config.yaml
arch: "pvt"
input: "log_mel"
win_length: 512
num_classes: 2
embedding_dim: 128
activation: "gelu"
am_softmax_margin: 0.3
batch_size: 256
epochs: 25.2
Rows from block 5 of a small audio embedding model, named by matrix and row number. Rows with one number belong to one neuron. Each number is 128 + 32 x the weight over its row's rms, rounded and kept within 0 to 255. All counts start at 0. Numbers have three digits each.
Before each neuron's rows are labels from the 100 clips, of 14848, where the neuron reaches its highest value: "top examples" is what is common among them. Only what is clearly more common there than usual is listed. The data: struck, bounced, scraped and rolled objects made by modal synthesis. In brackets: how many of the 100.
# fc1: MLP up (model.blocks.5.mlp.fc1.weight, 640x160), inputs 0-159
# fc2: MLP down (model.blocks.5.mlp.fc2.weight, 160x640, transposed), outputs 0-159

top examples: striker: soft (84); size: small (60); steel-like damping (42)
fc1.428:152161075149104101148101077179087149161128104132096159139101118156137178107083157125126151092085037172189107127157133127132135125146179132102132154137121128152108133123126105123138107119135111157091067095125122121174117166110162087138154153099127127189085098158102132171155102176130135162127186074151179086089164126090161097070170109170120137184087156084113186087154095057129078076111076120058128148191135136117141122144086189094145102136086151179116135142105088115126156172146130
fc2.428:097180083095164165114121131081145116077163146111155152097131125064110110140151119138105199188153169130147091112155119080162117077140156105139131101113096109106108072171063141116123173138138110116178108095082094148092161105107085148072147133147137119125096123102078157112194150100139110163135126164198165163200116162172141184122116188095138160172150082071109119135127148138133123159097112118131109117124087106131093163169187117124110087152110118118111159172129189096148151150123022

top examples: one hit (55)
fc1.351:124095073119139158096069161101116143121111147116070138156156102093070136158099149132095089075109138135135092110151142130167132130168116137100104144169178181118090090139141143171101112133126142121107092167108164100128191146159076129152116109089072162116130102126085116061170104083093147097103164084138114129152099114132167114139126059076135180105130121135213103161170097087073158139115137134086122110178069094150103072150111177118099158078104144082188163194132104177143112108076155
fc2.351:139132082139100150125139157112129106078120105109164179088190125112131159083133145188074125118143195078131159140091171174160191080148157152116113107144070176148145075147153098152105158123113130140140153064100099115061145121130121138136133118130116106134101115136089115130161141160117154128138193199140142147133162080185155143124168133120130097130168150142082114202154137141121180092107098111114074156120075131158097165108198105146072078129068084176078165163142108134129151111138047

top examples: striker: soft (83); medium (80)
fc1.215:121113097113116105110141131097149166125157158075219167117091119115104112074183139129141103125199171106130139120157119098159165146115101104127171125169099092136052093106116097182072128150088126162169202114115113104098163094108108139103127124169132161142138146084076122081133135101143104125142053139116101143154094140160079171163131098121107149185199129109197115166133202131130151161078116130088119111061077128122078048125129123125174134155140102104121124202142129121130123149162158
fc2.215:134096123139129109133129120129096102149124105167144072136139079087148149173099144123157183164122161152124107095144071119120078088083154077181076163105185090154110074167155149093191178143190105100106142127154117117169165138204141102125130160156160127103167128028109157153180117159116113190104100097151121126113115129153100104119113158037162145131160159099117111128117152179116078147124092123146114096130199091061191157127166154132166142119106138122126102147107110087155110184105122

top examples: small (87); repeated hits (75)
fc1.463:075108176150087168126111171102086088139184074181080129119089121112159136095190137151169132168192140154117170157172119121155078058121156116106077127116135159134159153089071174129101152094162115119148155127181167150127165075173147142076147148111095118078117155068173119102134116146151144132106069167089147140124137082148165165184117161104086079177121155137159102093131170156090137089104167129083127122101128132120145146152138156149116174074078145109128077136076099144153127076150091
fc2.463:097185134135154116165136091124178129068158165122118192122099125100086127149126109161133127174139146121154111167166087049182113137097161078151086082135105165102110118152108130102129173167130074143125180134114091118099202112122111147097130105115181154165064140058113178133171115076167147081134103133159219141151119108047144155128162103137121147108125107101103072144173127119087160099152130111096124146067127091093097177144146136138099080132147105126155143096111184081158096112158092

top examples: medium (61); clamped rod (57)
fc1.46:156091126127088088089118080127105192172115179174133110100189089112153176173163093085157118110129131098078124111156147111081170132102081154163130085109100140146175097218163115120131116125170147113105122074129165172136138104108099143095134076107150125099117153088094081110163162092130166136134173123181185158147182153083127053065143166094103115097086111142129138103116136198177130186126148178139124102102094102070138161096104125123116112128130169150137100101153092127143169126097074
fc2.46:167134086109116101060155110124082092091144134134129116072198140119117097128154093145088161105103079116115114136107162095123157141138160115136152088087084160092163160179109142148056118151106133127140086107124147191111082130120142184076147141150183140167125093149176068149135184144156133128145184127125219112126140125128112126141211159189085126120099074078067076092151140124160158151103159095093117094136052110156080116134133107141078085181174131137093154146158138150115124135131149

top examples: repeated hits (76); plastic-like damping (45)
fc1.373:174194104112084168134170115100081079120160109179178147142195143143110157125105106105176135145109132117120149146128078154097131181082093144131173134138112127165105147194123136142140176157100102158122148158162133130185095099142105159176123166081180173147132084120110141108116099115091144157125127175135140134083089176110106126061142137150099088036110108142098122155092110085188104157152116152176166077111168151172090139090115144119161172187115099085074103094169100132078096097106153
fc2.373:141157157175188122133150115143115145169090082135040112149154109157161159124117107081160065114137101170094099121156156130045143121130158206140151127117167140178056190145131098107111096094167153115130127101157096197103125159083104113140151140124139101163111174173175170181096136138077080133134191113082100162119125165093140129141129099132141106110131137146131114122095091145110113147136138135153139139130081144155201078168145072167138137076133194177112150100175159098141153165074130

top examples: striker: soft (91); small (88); repeated hits (51)
fc1.263:156119123104167106111091129150169134135100171134139076182114148169097066151102087146081117166139191147146150081162071088181175078142153144123115119144128086144116081094126144144118129072173166129168149101157139116145119112144077118113113134122112171158093135131182125111123183184131178131148086168139098117098121160110177168102123082089182120157180183104175071096156126132076120069138112086088109175148107133087101082076105126180133081073108105082097111162089103096119153145179126
fc2.263:181114103132098124139118193148122094108122094073140084152168126085157151179100123133128171168141092181169145161050131178114072100082147107157052103180158139116185102146149125160142162154139154087094115175148121125146127141075141107127130141098125095099170102165119181152051102169123157128144210100124166123087105119115102102121155084145173097158080137090110135088094115189110134156153127124173127131141130098085117123150116100149158101178128158129125124193108043125165171081108111

top examples: repeated hits (72); rubber-like damping (42)
fc1.310:109141081115145155120171133077075086168158102094153151182158087147118166173144163146149111098084148148076123183124133123127076134162096114136151149134137122104089110131129156108175157100128071130098112081123161085127113137085123118091120186167071102102070164203157144066129105142120136136103161090090129187099111082155170140141182097179124095138088136181094160114106129100090146096085118142178120151128066124124112142125125215060106184132161136099173157120123100144176091156167165
fc2.310:116099063074092168111189137171052088106163132128151096098111178137118130139128160195085150153115159083127136079137104097178157087124126153169140145132107092092150075142128129151110122090185139143100184172132082135132131167222170137107091160165146141066125134120133107101102079136155163131111166109119136101130106166191111137210137161128117098134121129137112112171119120183144142146127063106117091102118152105140031140108186147156098117184132098106080086146120129141118111095135083

top examples: one hit (56); rubber-like damping (38)
fc1.163:111166174117173169111086140111191163094123103163189172151146132164108078132130186179174144073143178116096137163116128132134125161137077158168142154073118143078158073098120170115110130122157084179103147080172132182136112092161114130170160084103140153110131093157092096120177158152169157162160095173090141163149109187140134115151080086160126163177154117168137154126182148124171174155135167111086161108143166180100146075099159139146095165077090150105118070148128134116152085155143141
fc2.163:116153158191158139118148102154142095139076105160090091123164082081181158170113125087157139160108144166124082123141086093107088164100096100168129148113140127133122076146148206090144197141148141102102131122131116128110153169145113091165145157118119118124174161032136088140167135134074109149069125098127120161098084086148148097109108111086187133106117113157118187114122123125120109116108101123184114091137121114021218161127202108134132171119119182150163160131128124108137093190112145

top examples: white noise (71); quiet level (58); action: one hit (46)
fc1.127:079126152110201181096111171169125121087138146086121122110108080115107082189115156176170165087123150157093204163085184142117134121179174156065112116181136121134104085102094144112149104100112140142137155105156138142122169144151159158143133128109157155133129118149074157141171086152142096063138173098099143133119101151126200127191100087128082169089120150115164091077092186079132155088088110162139092113176068156174140090106165088082134148127114102093131103156132125135131124115073176
fc2.127:138090163105180142174072127126166187153116116160067131143062107144139098111105161107206133145108103135148114101107113121130113142135081092101127165139175088153105117108122123062173084150124080124131086168173102158125171107163101085155119127122173129078158183069118211160171157156102075151094108083147076126104079149126140121133108135080110128110174131113188164108099116114119113172127096124133149073110130176101151130190144115194197178095146104079154144094135125126148092165106109

top examples: one hit (60)
fc1.120:141085123154070169066146134077130151142173146112080076137195102114088147088141141086135165123154094081168094113129145156107098167068137143109169096100187160105131145128091177078079143071075081146143142087146082103088079183124127103174092163132085175094142181165165100140178152141094137130140137144149110119124128148116136085076144180116136117113172136172182139089108096183171145148163145117149161115171166159096160182124124128138113159119088102103093095117094151162189162120111119
fc2.120:136078152177153112188126169126151147144127133097090107135041100109172179128162172098166093136173134153119097131092100174147074127110122130194092213155151096144128063094098116120168149146165137114101179167113115114119156096084158125171137135113085130124144131090122134124109123167088138125103118111099111158129150052131144120116128100065137119147101172136156118124165159121053118089113120098138128170119192109073170143105110151136127148057118095179182127113096070170183193170148153

top examples: hard striker (88); one hit (50)
fc1.458:107171116143095145113085106154150143113105116115134115148077182158103092152173112111123126186119054139165100157108111152167124115180162160139118150084087160119163186161100161135123135106192109095104084125085085127166122134110138075105102185162121176121149098184147116142142155117091157143112120091213095130108167146191135115147088106165207158141123131112073121117184161130090140059176126141160124112090124137118142135165134169092152138149079079115175153141054162098125196165113090
fc2.458:155182111070100128123119227155114122074139159200140105092178112104141121124150108172098133112153133090150130122089121184118151115138148117142154074077092128129134154094099128123173129107172101160097149116102120144109095117140128126080128159161132136156118110103164068101117139146161137127161143164104127075144105094064110147152105097090105169174137210124098116157140111131213109099142137132099126173149137127128082129124163179066126043180138090119117083105138032178121162078144093

top examples: hard striker (88); repeated hits (50)
fc1.159:197172094130088090161127070155141074177120154131123124168099122193132107087137103126096094149126078182119116135129146160108108167116100137108095159108162104170086191130123168099185061115100131137098152162112097118155169094129173157097106168174190091175081145149179136147149106119134164112130174153112104069176122096151120172109190124113195134148117143118162111069144122113114136075067150171111168169117090176096099087164089129111119149123081161144163168134130151167142171152121159
fc2.159:143137120126111138173108157112124180139114166105080114161142205163210119144120117117083091068124068125116121156096186167125161165065099183107134072121093125182114203116117138144147060106126124117080142151126131153132105133067126155134131118122123124176121171192204081089101123106120178096103127137085082100115104130123153121169099121224133111142114143164144135084076102137151121114168153162144149138127112078115077104100080152136108107168117146079152097108123130145095178068130161

top examples: striker: soft (80); medium (75); mains hum (29)
fc1.381:164136152149075124114154157178085147121119106131052096101160142081126104150138082113125162123028092100129107074127157191103129108135153122093088107075159193163139139153120153095124119097152130112087079158170105111095116136138088071131115141128093111142097116156131120175133081122088159109089167178138138097126175142144116069149094149112197123127095119154099157129146102159198170171222155130135094151127115104103091159138062105141114158122128166157092164083182102104106116071110161
fc2.381:101118134169138125149119094117144134142117117149134072173079107079152143147103110112148152210125171156132082115161090107141126061102172097164092169104133103158099071143131120081182138132191115108133140118139108129155177120203142114144132126154121130087116138024076185157195119150114084193097089115164094130142127118189087104083110138087164132176151170119128132140104142140085070137145104128135113103105180125081208149142156143148159130074091105141139128131119128089156133210143109

top examples: hard striker (93); repeated hits (66)
fc1.584:195121128086111081106127129107113076174084158141141165146144090169098085164171168117076181106118141114138084085085096131095136170104119177093083111160169099097109133161115093134167170076172142141171098120161081099136081170113171148159077149081147100156141072076135100117068151166079092120175157120169084118101128160154137160149106077120138132136083081134165082132159161082170146098083156137104143092145076142130134129088156156149135138118103140158182083145163083110095161146163162
fc2.584:083078117094047118139123169130213111120120114128090106097142174116143118068071156181151188107131163091118143105121104125155120134186125154100131109127160136173088130125103115165108061124195143084118098138136158118138143110147086102124114116132117132138123153132097123151110130136142159118124162143081098114135071116098186110124062153107172144157202170117142126186121151181159144042088086109115120133092131115123108103137109125091187135101061132135123088071101038164119165073105091

top examples: clamped rod (86); steel-like damping (44)
fc1.55:117128146127108142076091172102114151120166147157104079075155091133134132185127125148181131090183091114115135161133081079073085102168129063188134123142179079092085138165096113149139166089096127160111133076165169112173115146145176127130126134140141163107106170065139126175127162107111130149157178083088144128118079111150166147115173116131100165098075160066131098115168197086172152173114147105144196169157142114117134085154149103109101170187133122062100091103154159134148134164153157
fc2.55:165143138165137137154139129131154105146125117193132067155105088087151141153121134126141131183115176147126102102150068103096116075151179112167098146094138093134082064136133134111190142156181165112123119119163125127156167120159120092104132147169126108095125131044102154165146118172115064194103172138111079144150106089171130111087111129063179147143160218108123143153112116134122070125138107108140121103143174121077189193159208127165146105072108146115083136104120105129116125204133089

top examples: clamped rod (29)
fc1.103:067134184105076103101118120165083162143144078126145143088159178127126140118145106126153142111082100077145096164152095089105137165074156134079092150098148179093118180083113173163122143124174175160077130161091138067104111119145049121114082136114107112094155119104135089111174089078083178148161143159119137162117116154163168155083163136148132120095158083151127091150092171084155088131174100163119115168137104081123168169089122143147153188115138181084130114095112066127088155075140085
fc2.103:123109081157185062126185123128136062150123133082137197130116088112156161133123124113170107177146095122158104151144135075084087124137113107165134162131077130139148094158080109071133161160073118116107138089130097141162172135076109102103172088096161107141099108054096126098159127134135143143157072086079202148109157064127147182159137166091082124112105105136071137094085099125087127111118116119183134076131103129113136118115168148131099066164119074140118166178127103140111058127157185

top examples: hard striker (84); repeated hits (47)
fc1.541:100114067108107130130099095144120086176164144113140120167116135110151153178112188094144090096066101117164158132157157106152131125091122070123077110184065179097089131050160142135177137117173102113096184171077143096111180130124160165120173129088096140156093149142101135116095058118112196140165110158135159147135142088074177144075132148104186147144120101153087111088064139079066134159112076130069128102102080139150093104099124083080072112124123134151148112112104147111129134128130140
fc2.541:119111106145075160097114092083029094124098098170190089112162088178142189092122118178139159156105174107088150097160119094131129135098091116121130154179165146108162042150147132158149128141191102165102105108133108094105133162241112141147103118135131115110112135058078174148194124151152118123115122112115165101072136135152102116129160123067144136128139149106093137128102142169129168146135122153135077123165106093107132146150150114156094109175155104094089135119179133131058090156114064

top examples: white noise (55); pink noise (27)
fc1.262:174102150140108107088118070149103115137163185137115138160092165107117160152144146116117089104144068192089108092121133179139109144099065097077127131097129168109112086095183159149086084163144118170179117178142095138106116129108113132074103175101139118146128180103072103117107084114135151127190139156151099160123094139136142152093143065176124131164087126142110135083119118088123081098131124169152117138214101084144056126085098145170163160166124142072091083181101086112125166161059147
fc2.262:108143162146118148175127125104087151119113075166135110155137123118097129166127167138081105174179119137154086175101112126141148120104128173169063091145125100123161166108123091137168164095123193120098161170098152186130131149042151155149117108164124148133139122132080154115067130143122162113127146127099193182096124110036155104133117013113115211121118111152180133168129125162071099156164083103101138172102142104159103137115054117093148150151126122144145103168128081151181126095146119

top examples: clamped rod (53); steel-like damping (46)
fc1.194:146128112140137082071122108160095096159145136125083076161141099176127191155096147087158183136062111168185065160133062118085121077086160099127082162076164084130157178134143171103142082125158090082089094137156126125141076153122171115133157125140170190163124118222151089150141126158143095126154144108178111104082089124130091093082170106125196157159149174143098148083140105108164131083115078145097176154129156094133172127120136100124103134127142124138182157122104156119117122100102133
fc2.194:112154101076135129099109143109165082089153151117177129080145092063134123141145115176093194225161151130149078120150085112153100084119165088165115085103119123081119089163109133119123181163125119144126132115097106153086162134105133136092148132104166122119134134071075154128157135110133138177135144160182191122175141129133104197128154177149108139194137073065126111152132157143099113145118121102117107120112094081107088152165209098118135091155129074129109127190112139129191153138126030

top examples: striker: soft (94); small (86); clamped rod (42)
fc1.595:138152096166100097183079122117187125093115084141126152106144126139083126097075189118169125147193160105083145150128142149119149154062090163094101162167134064101098085087099118092144106148095087157165145104191140133178117173143140098116093167078088125138093076072096110189163132140167122114154178116136096078154086109102141130139181117166116091121082067156139097094093114151077081077141168081145162151171158170118126081077163106130087152141092143118120133100117113137169161138141143
fc2.595:158156071144184157119131144092170115124158127153129055120142126060178138148128134128099127229098112134125075171176095110147087099137169121159113128124077183117087077142088135112148177190090157088145027107131110171131134118108132105129166101147161137138109118153064188148160127117115065202140147144176149181152132100162132115120144127141133117125095149090100144139128124130078103101149123080114134115110081129147137160144140104157112093090141121154071166089140170155104084173134055

top examples: striker: soft (84); medium (65); repeated hits (45)
fc1.533:164059152118113119115131139100128166168141172108135131171127132145165112131087092142161094078142149081080135157160137087098171147153097176153153081082112167108162094151170166182125149177176171105101162160111150148192156150097060161095125130120129104162139130144140164138152101174141163173146213146078156159157171137129153135143084114164101090101121170100163113155072147100129165133164160162187152160159193149165138118152092104157174184154106164099122166177106076120105140145174128
fc2.533:063126179173100130141173107106099126088210116120188098162061205094086115121124086120151145193176102130136086110195134131158124118130158155140121128097141124167156126085138119079147111121132141131099112110151084113148061100079109063102082131169148107089062131109116124093141107096132139114079065149146093093191088154124077113077081188164135166152103154122199157094143163109125144125154118107129112071095145115177148153176123151172139106092129105095122136127156163113123149108110110

top examples: thin (high-pass) (68); clamped rod (41)
fc1.239:180163158141120159137172135191116086180104097124114088117140145140120183163123164126107093122042129138097144091137158126107103144141098123134153110104125156131197100204195134122183150091096175111082128089153127139107096153174121068146118168111143080118147121089194080173126075169119135091105179114057168119145109143084123102127122143135111103066107151157048132079132109141178143170170166131134091126170109111094131191124132129149083126152167144145095138083172109128071118136091132
fc2.239:163111172137134149155167135151143129149086105077097197124140181225091112113131139103109069047126131091104185118097193151136148187154056171104196117143107143116169140071163124154101097097098140147117157135154125130088090139106132131152093128104119097138118114173180098111073105132117165037097165138071080106131133112090161178169136102164086099108110115186117136109166097102148201131143186154119124150141084147125101115126122124149094134132113123141103091093144120151095139086136155

top examples: one hit (50)
fc1.576:143101158106098140086186125121104075092164098101130080094087168075080075097168131186088114078164090098123132164133132149090161162127151094103144100091109129100068149096131112172117184071153179155150153165156099162156109123091126098156113088121106151125108088136101107071165099186127106146157103078054149140151083108159146200095172112089158162117149151144153089084135108120165160167152156130083175126118115110111138170096122127183090160075149135107090077135074125155153134143112101
fc2.576:113162162148120146116161129136179095142067096080086149125144139154169115112141113068220106171079120155153127116094073097124064123119097090101122180167134167113169145141143186099131166125052157100083095162148129130131113167144109133176155147150153126061149114095112184137132129125150118110063126136153094133121121124126132092058119183147140079110112141121124148077135156083101131144165137148182109108136187099066197158159141094186118168108183130130141130076069153131113091182129127

top examples: medium (67); reverberation (52); text has "room" (52); text has "reverberant" (52)
fc1.289:090145099089132074121069073121124096058171127133127114139104118190138161187097108166102140198218109166094125144097175154176117077148145106146090163166168113155150149136122171158099110083173162083112132153130120094106102096057137145135123137160112122102119106125130157049144096105122122109159066120088178182086103117121100143117079153149125158097106107073154120131181173087095172150168106096100076140088145115137117162138129117131180076075138139170142140150177119107138142165130124
fc2.289:075135129155122182110109178155174076116142085128146089132090132085133128139130142093109094240099138191080081130150078156163108112086166098178096121169123131163124106103130161077122223143077119136089134148102146095126103161102139107157098118159107136119117114093100097129118077127140117161124089170114159120194135119198130144083090124118148118089168124089117108144155142145066121123158148138185081094125153115120113137168170078164150178087139148165080159151119075128126093141166066

top examples: white noise (48); pink noise (38)
fc1.100:128141146144184163092104139157180093167122094121120147157059104147091107163148079136083117102102110174102166108099148163111154165120117161142116179097149126071083142072085155172123144106148159157189086149119113084122169103123142126087071175096121143124182182161130185095087099127120170120168183150087097175122104114122153134116092157171087184183150066137147068101168172139113087105140131156134131073160145162175102111107138137152107140161118076089132121151066139149161066104120130
fc2.100:073086160148161136144076081148217169146123132096043124122120152174167140119134097099210141102133172102124105063121143147134152090143119117125104189142118117188106115104185084099118068135136124087131100110193119075100158124099143150151098177121116102112114109110164111099156137147116126175084106121178052118121129129170124085146097161154193089153111134149139156115156136125128145158144146139159126125100099148040133157162192145136184193093085101122134091103130123089160160120151149

top examples: thin (high-pass) (95); small (89); striker: soft (80)
fc1.89:066092137095129106120070174106125142087134143129155150078155119127081057151179088149126143093219142093159115166083089113141128129176154126119136167137154102067112121083086099170055097177102097134196145117113151129082144113097129177121153105142143183167117147142079161085105182096154085145163060140142124104133105140098123146149140079108125146142151113105164142120151137118062127059099112088118205103079124135155138112121121150066172125148142092082177139137123144123151109113178165
fc2.89:133119156162114125173140139156165117137087120056116237119122156195069117112140135109107071048150162111120184127097187151154136168169082164135192142135097130115146146070139106160104116098098124153119197141141119133069113127075143139153102122115122111140097126156146122117076136128128179042110141130091096108132128128079148203180110084174076115141125079178152132122153114070120208107150180146088125150128075148118080092127123123117128136128110104126129086118118130154127139085137146

top examples: small (62)
fc1.275:121127165148123137102108141089146149176074129127113139121122173141095111102093068081148097103129145152142113161137094090086134161194129075171133184155200118119109206112132095099145109171147108111163104175122085172064124099129133151142081187099103141163096106102145163168114167092137145085109099135073100120104092154133173070141156177097141193051158191146114101146126102112151130081171123119112090103192073163131126130090113144076076095113163089104119175132110150144104144102102107
fc2.275:154227138129123158096193111140074125152192135176183084171130142126164128120106105100106145175114076143105143131153135078148120133091134110126155075092130164124161123169065161119150126082112169108152107102108073176120088109140104083113093091097157109144107129139123144117141151110124157127160122121138177140151130200126126169086137183166074119121108142075091148100080137139187142165163122144195141123161185104161090110160092110085110077127192172117099181090183156127096139147105076

top examples: one hit (51); clamped rod (36)
fc1.155:143156152106077104103118142161177142148149104110097106113068138105151152135138129104127156183160069160171082184085094148158152099134184093110074095122118129148172140116110095079147074138143115107081070158115177128144098100131160151093119084135154150161134080114134105161079149151177126129169190165179123127090163082175157069105112132155166167116088184107084156110106075141100111039089076076121157130171149161131174131114131146126102123130101109163124146098097101136153197153178121
fc2.155:120167125122144141130131115104192116116153137111116078129131083071139125133116099117169155208091115140123084127150110102154146088133144105144109101103076183130140059197139144096136158155075150105123060104118124129096128146134098128145155110113123116118133072111087136156159153115141090165108113130174163165158164113189095064089171204138165076116073125128081206111142105132106131145133129095196133110118132126089157200148151085187074127097159120158088199093146145128099098127153059

top examples: hard striker (86); repeated hits (63)
fc1.114:097153093106078083118091130146075131148166090132132130077101184074172121123153178194102089179087140167138174136161152158186168050104128130106152141094111162082108166134162096134091108129111125141089106099128148146099098073180087153149083149179076179099131078078172137183092078163102115121086157136100182113162145083122131091087102145148136164145148086162121116154154136124126175140108135085167129153113093095164098177121094087143171128114173118172132116189127127091096151110116130
fc2.114:120202141158103146104151198151139137128156091113196135128117147079177134098141135139035122161124133170158109129102074137059059121119119140131143111130107148122116143110070121122161179109067163160108174140097108169158093155121188116133104078179134118148134120116115105143111092089103169127125144092102162095085062163117077145119148111189090128180131137076149166176165069120080096078156127139111117130216113086205126140135128099089126092139138119150132131118149086161169137150112122

top examples: thin (high-pass) (99); striker: soft (83); small (70)
fc1.184:153153131116118180103193114169130101184134126126123093114171151117118177175093148133096129116062145141075126117127149120080089136142098157127139114096111169114183094189168183122173190131114171105070108104117107156095130140199112080172100140111116087093124075131152076160158072189126161087097170103071154139134116123136124079149142170133105104063124125142050146083159099124167141177169157121138117168152126108094138203139138112144105118158147136164096126083143152097067136119072114
fc2.184:148109166132125141160148167157150123140085112081086196114134172207090105107142134117111076040138145094124175121089190174136156190151057176115204099120094153125181131081152101143094115083112129145118175121135133145085082139105126144145104124111114107147115101159182089101083133136125179037112170151082093099123133100090139174149137113176090093114097127188116134123165084096159198127152171144120127158138078151102107119120129141130108128136116119154120098094145099154097147060138141

top examples: repeated hits (50)
fc1.190:099089176163175171167157176111171104085133102103066122092131123087147078133164157146139165091172172129147136143177100141123103101129125101150087137172159094089186186107123149169168174161165148110126180188132099126099102191156149111085105090153104116103128163129133152100141162150139106172139101128075075132147159138161174107133083141174169151122087164146101066107092127145053150128110191104107096104141112091071105165143181096109136127149086177172085166127123162125096111081111134
fc2.190:081129170172104163135110132110131127089152127093137160097053178096175099111121121147107116158152094144117090174133154101149133080097171162150059108112110156118136103136103108081091148148078103127127117124071118121156155108040146117121150096137116136188100080171084149128160141088121127076142124162177164151159184157138133094109116108168123141150143083116203125130153097072173168050144161144055116194121091160146153093151065121084159105115099096148169186140156176151133135122139107

top examples: medium (90); scraping (45)
fc1.106:124100099136132099185112119102115154092171118149208192077126163121128157107165175129131163094148160140101168094070137105115117142151122133111181131117098082087075084050094125134100116100129111098145164078135095170097155114111103176111133105154129156111140189037146195098121096089102084091127128184089143182109125144118085148119151101131032130154147112085147155197137137143074095126130097111121121130145123103172170161149122115128147136103138134132100178113121085098167139182097071
fc2.106:136152141143184133147131080116147137120124126112187134126074111071134116140130123136155155206153179149141098093127087116187097090134125058166115181100148089126106056114148122110145154137131103119141142125130085090119145131131150111111143129157122152115142126029097201143219130118144124183079046135177134137135145119136117163109117110069126134173166101092161130140144164118059127114158115107122117099077143158101197159153174152146161118074091066158132141136117140097186114194151093

top examples: one hit (49); clamped rod (44)
fc1.471:099088112124129183156137071128091101127117137136155142154139163116078129135094118139065096110095156138141157108198099069093092170161088148177123147179177142125120109146158134156143112150136154075106094144108111170157158132147155083115138162174154082065117148079134144148177118119058160143120130075106142183177088187152114118179137126099158148151189069083116082138132196158145161159114165157076130138132135084129116090168181117182160174135151110150125068161129154066131126147080112
fc2.471:139143086121126137133134137072180120115177143119121096124144124081171126134153102159127171237100141111148079116137111133160124053129171125163104084122066179136152073200128133083135131168109163124120053114129108135117165126133097116128158093127134109120115084119084134157135154132140100187134145156186161135171174082191094069077146200129152091140098145102099164131131085164124135155136080108153102138136139111095137203147159071165095085121139123168093170119148121166135121150136052

top examples: clamped rod (66); one hit (50)
fc1.153:172115107124139100067170107165101131114131174107137093145175168143164101130115058148115172148106093102096140092167118103086138073096172112129155149094124115084169073120115156095154179122156168145115117119124094107153083158172074137150140091086081082159178139161118172113115093170090122107077168169122074169097177161193161054117111133177099091103104178125152106171140063145106178158180097119135172119180152121109116149159116159169163147104128130140133168106170101133109135094131080
fc2.153:130095099090133134066127177150169081110141138083112137111173156173103147113140152151084111086115094101115128127117163161101169157146137190101151081174112170079167190145132117175064136122090121130134109103118185145095109119099132144073126109116126109156101111201157045095070159106157138104177220158125125119097127135099156136162197146175090118115108078112081078119151104135165177121095122111099155129153098106124049119127156096102082085196150149143127111134125115176133137086126122

top examples: repeated hits (56); clamped rod (42)
fc1.582:176080124181134182121123073130145160142130160132108163086152132107191171115126150086092144136159150189104116144138172157201099134119128165179138101100147119149105116114178090162165106139091085090179083105121182121140153131143166091101137156131101082056099120140141165162200098106070093118084162088080189125160089154120147157185123147086100130130079164096157147131168180165144158106088168100060117109101098123156152125121162155087177101116128111086097097165107104115132160105126098
fc2.582:130170110139148153123137125120184077134130108117108090104201100088137109148147126136126160199096122118133102110133119124154147101105153104161139098132076177130166054205169147082123178133083154128128061116137126132109118115174113124118138114108125090142134074103148096153153149133118127165119155152150169148178200112177126099120176175144144069127083141132066179081140121138133150198103135107167113102154136114089120218157145111173052111095139123171081190133144131140084126125136041

top examples: one hit (60)
fc1.17:109150097166093140080089087143068144138097123131148085166173118155174091186183104138194116157128087087072135134101170130139132158140107080144128174088150100127182098217159104154145111072127106125150106141152098149141076111163093095122092153063144148095108166084083123103091133136130135123107163174095147142062096088157088131128082104132155160137139092094110144079088087107178169116113148134152130170095129078117149135098088158100072124149196149183105107082096125094107138121174127
fc2.17:143141178164129138194119173147217146156140117105129172184028099141151129156124121106133104196145140139123118114074108139121105099093142142109094112155172131143150060054104111106131143143123119139128169137094091094130149095074132083135101126142060163181112123117110113125143119137160126115137124113119111141087118091157098171069019086145084116157116167141172189118120126138102122070172185179194178124145119164128142125124148153140125138067133142142155105151076084116159168130108129

top examples: medium (64); repeated hits (48)
fc1.385:092134085103122111127153171090118097141156180098104154112161178142132124161094067147120112178175092161139093116101130164169110158142093140085140151098075101100113172145149180094165080161144125205118094122145152097170168131091058171123161130149122070082099104201141121157131120163138156105130176076083178089133168081098097092140125116102179110104175124089140129091095077167160128137115084135097076135122099089095133126116161148098151160116075109182122094145094185167140083136085140
fc2.385:101129142133142132147108132122064121077118128165232170133103087043086107151163130088158179146168146146149092135165119148177099135137136067186131137101120125157079039092111139165173165153134099138155201102095081084092164164106174114115133121106087105114135138042142123138128093143121148117089121176106180126141140069105125148131118116107132136176169110099158095151185170170084119118156109130090145114099123147079157169130183184132155135114125116132110132148109164136140184140172111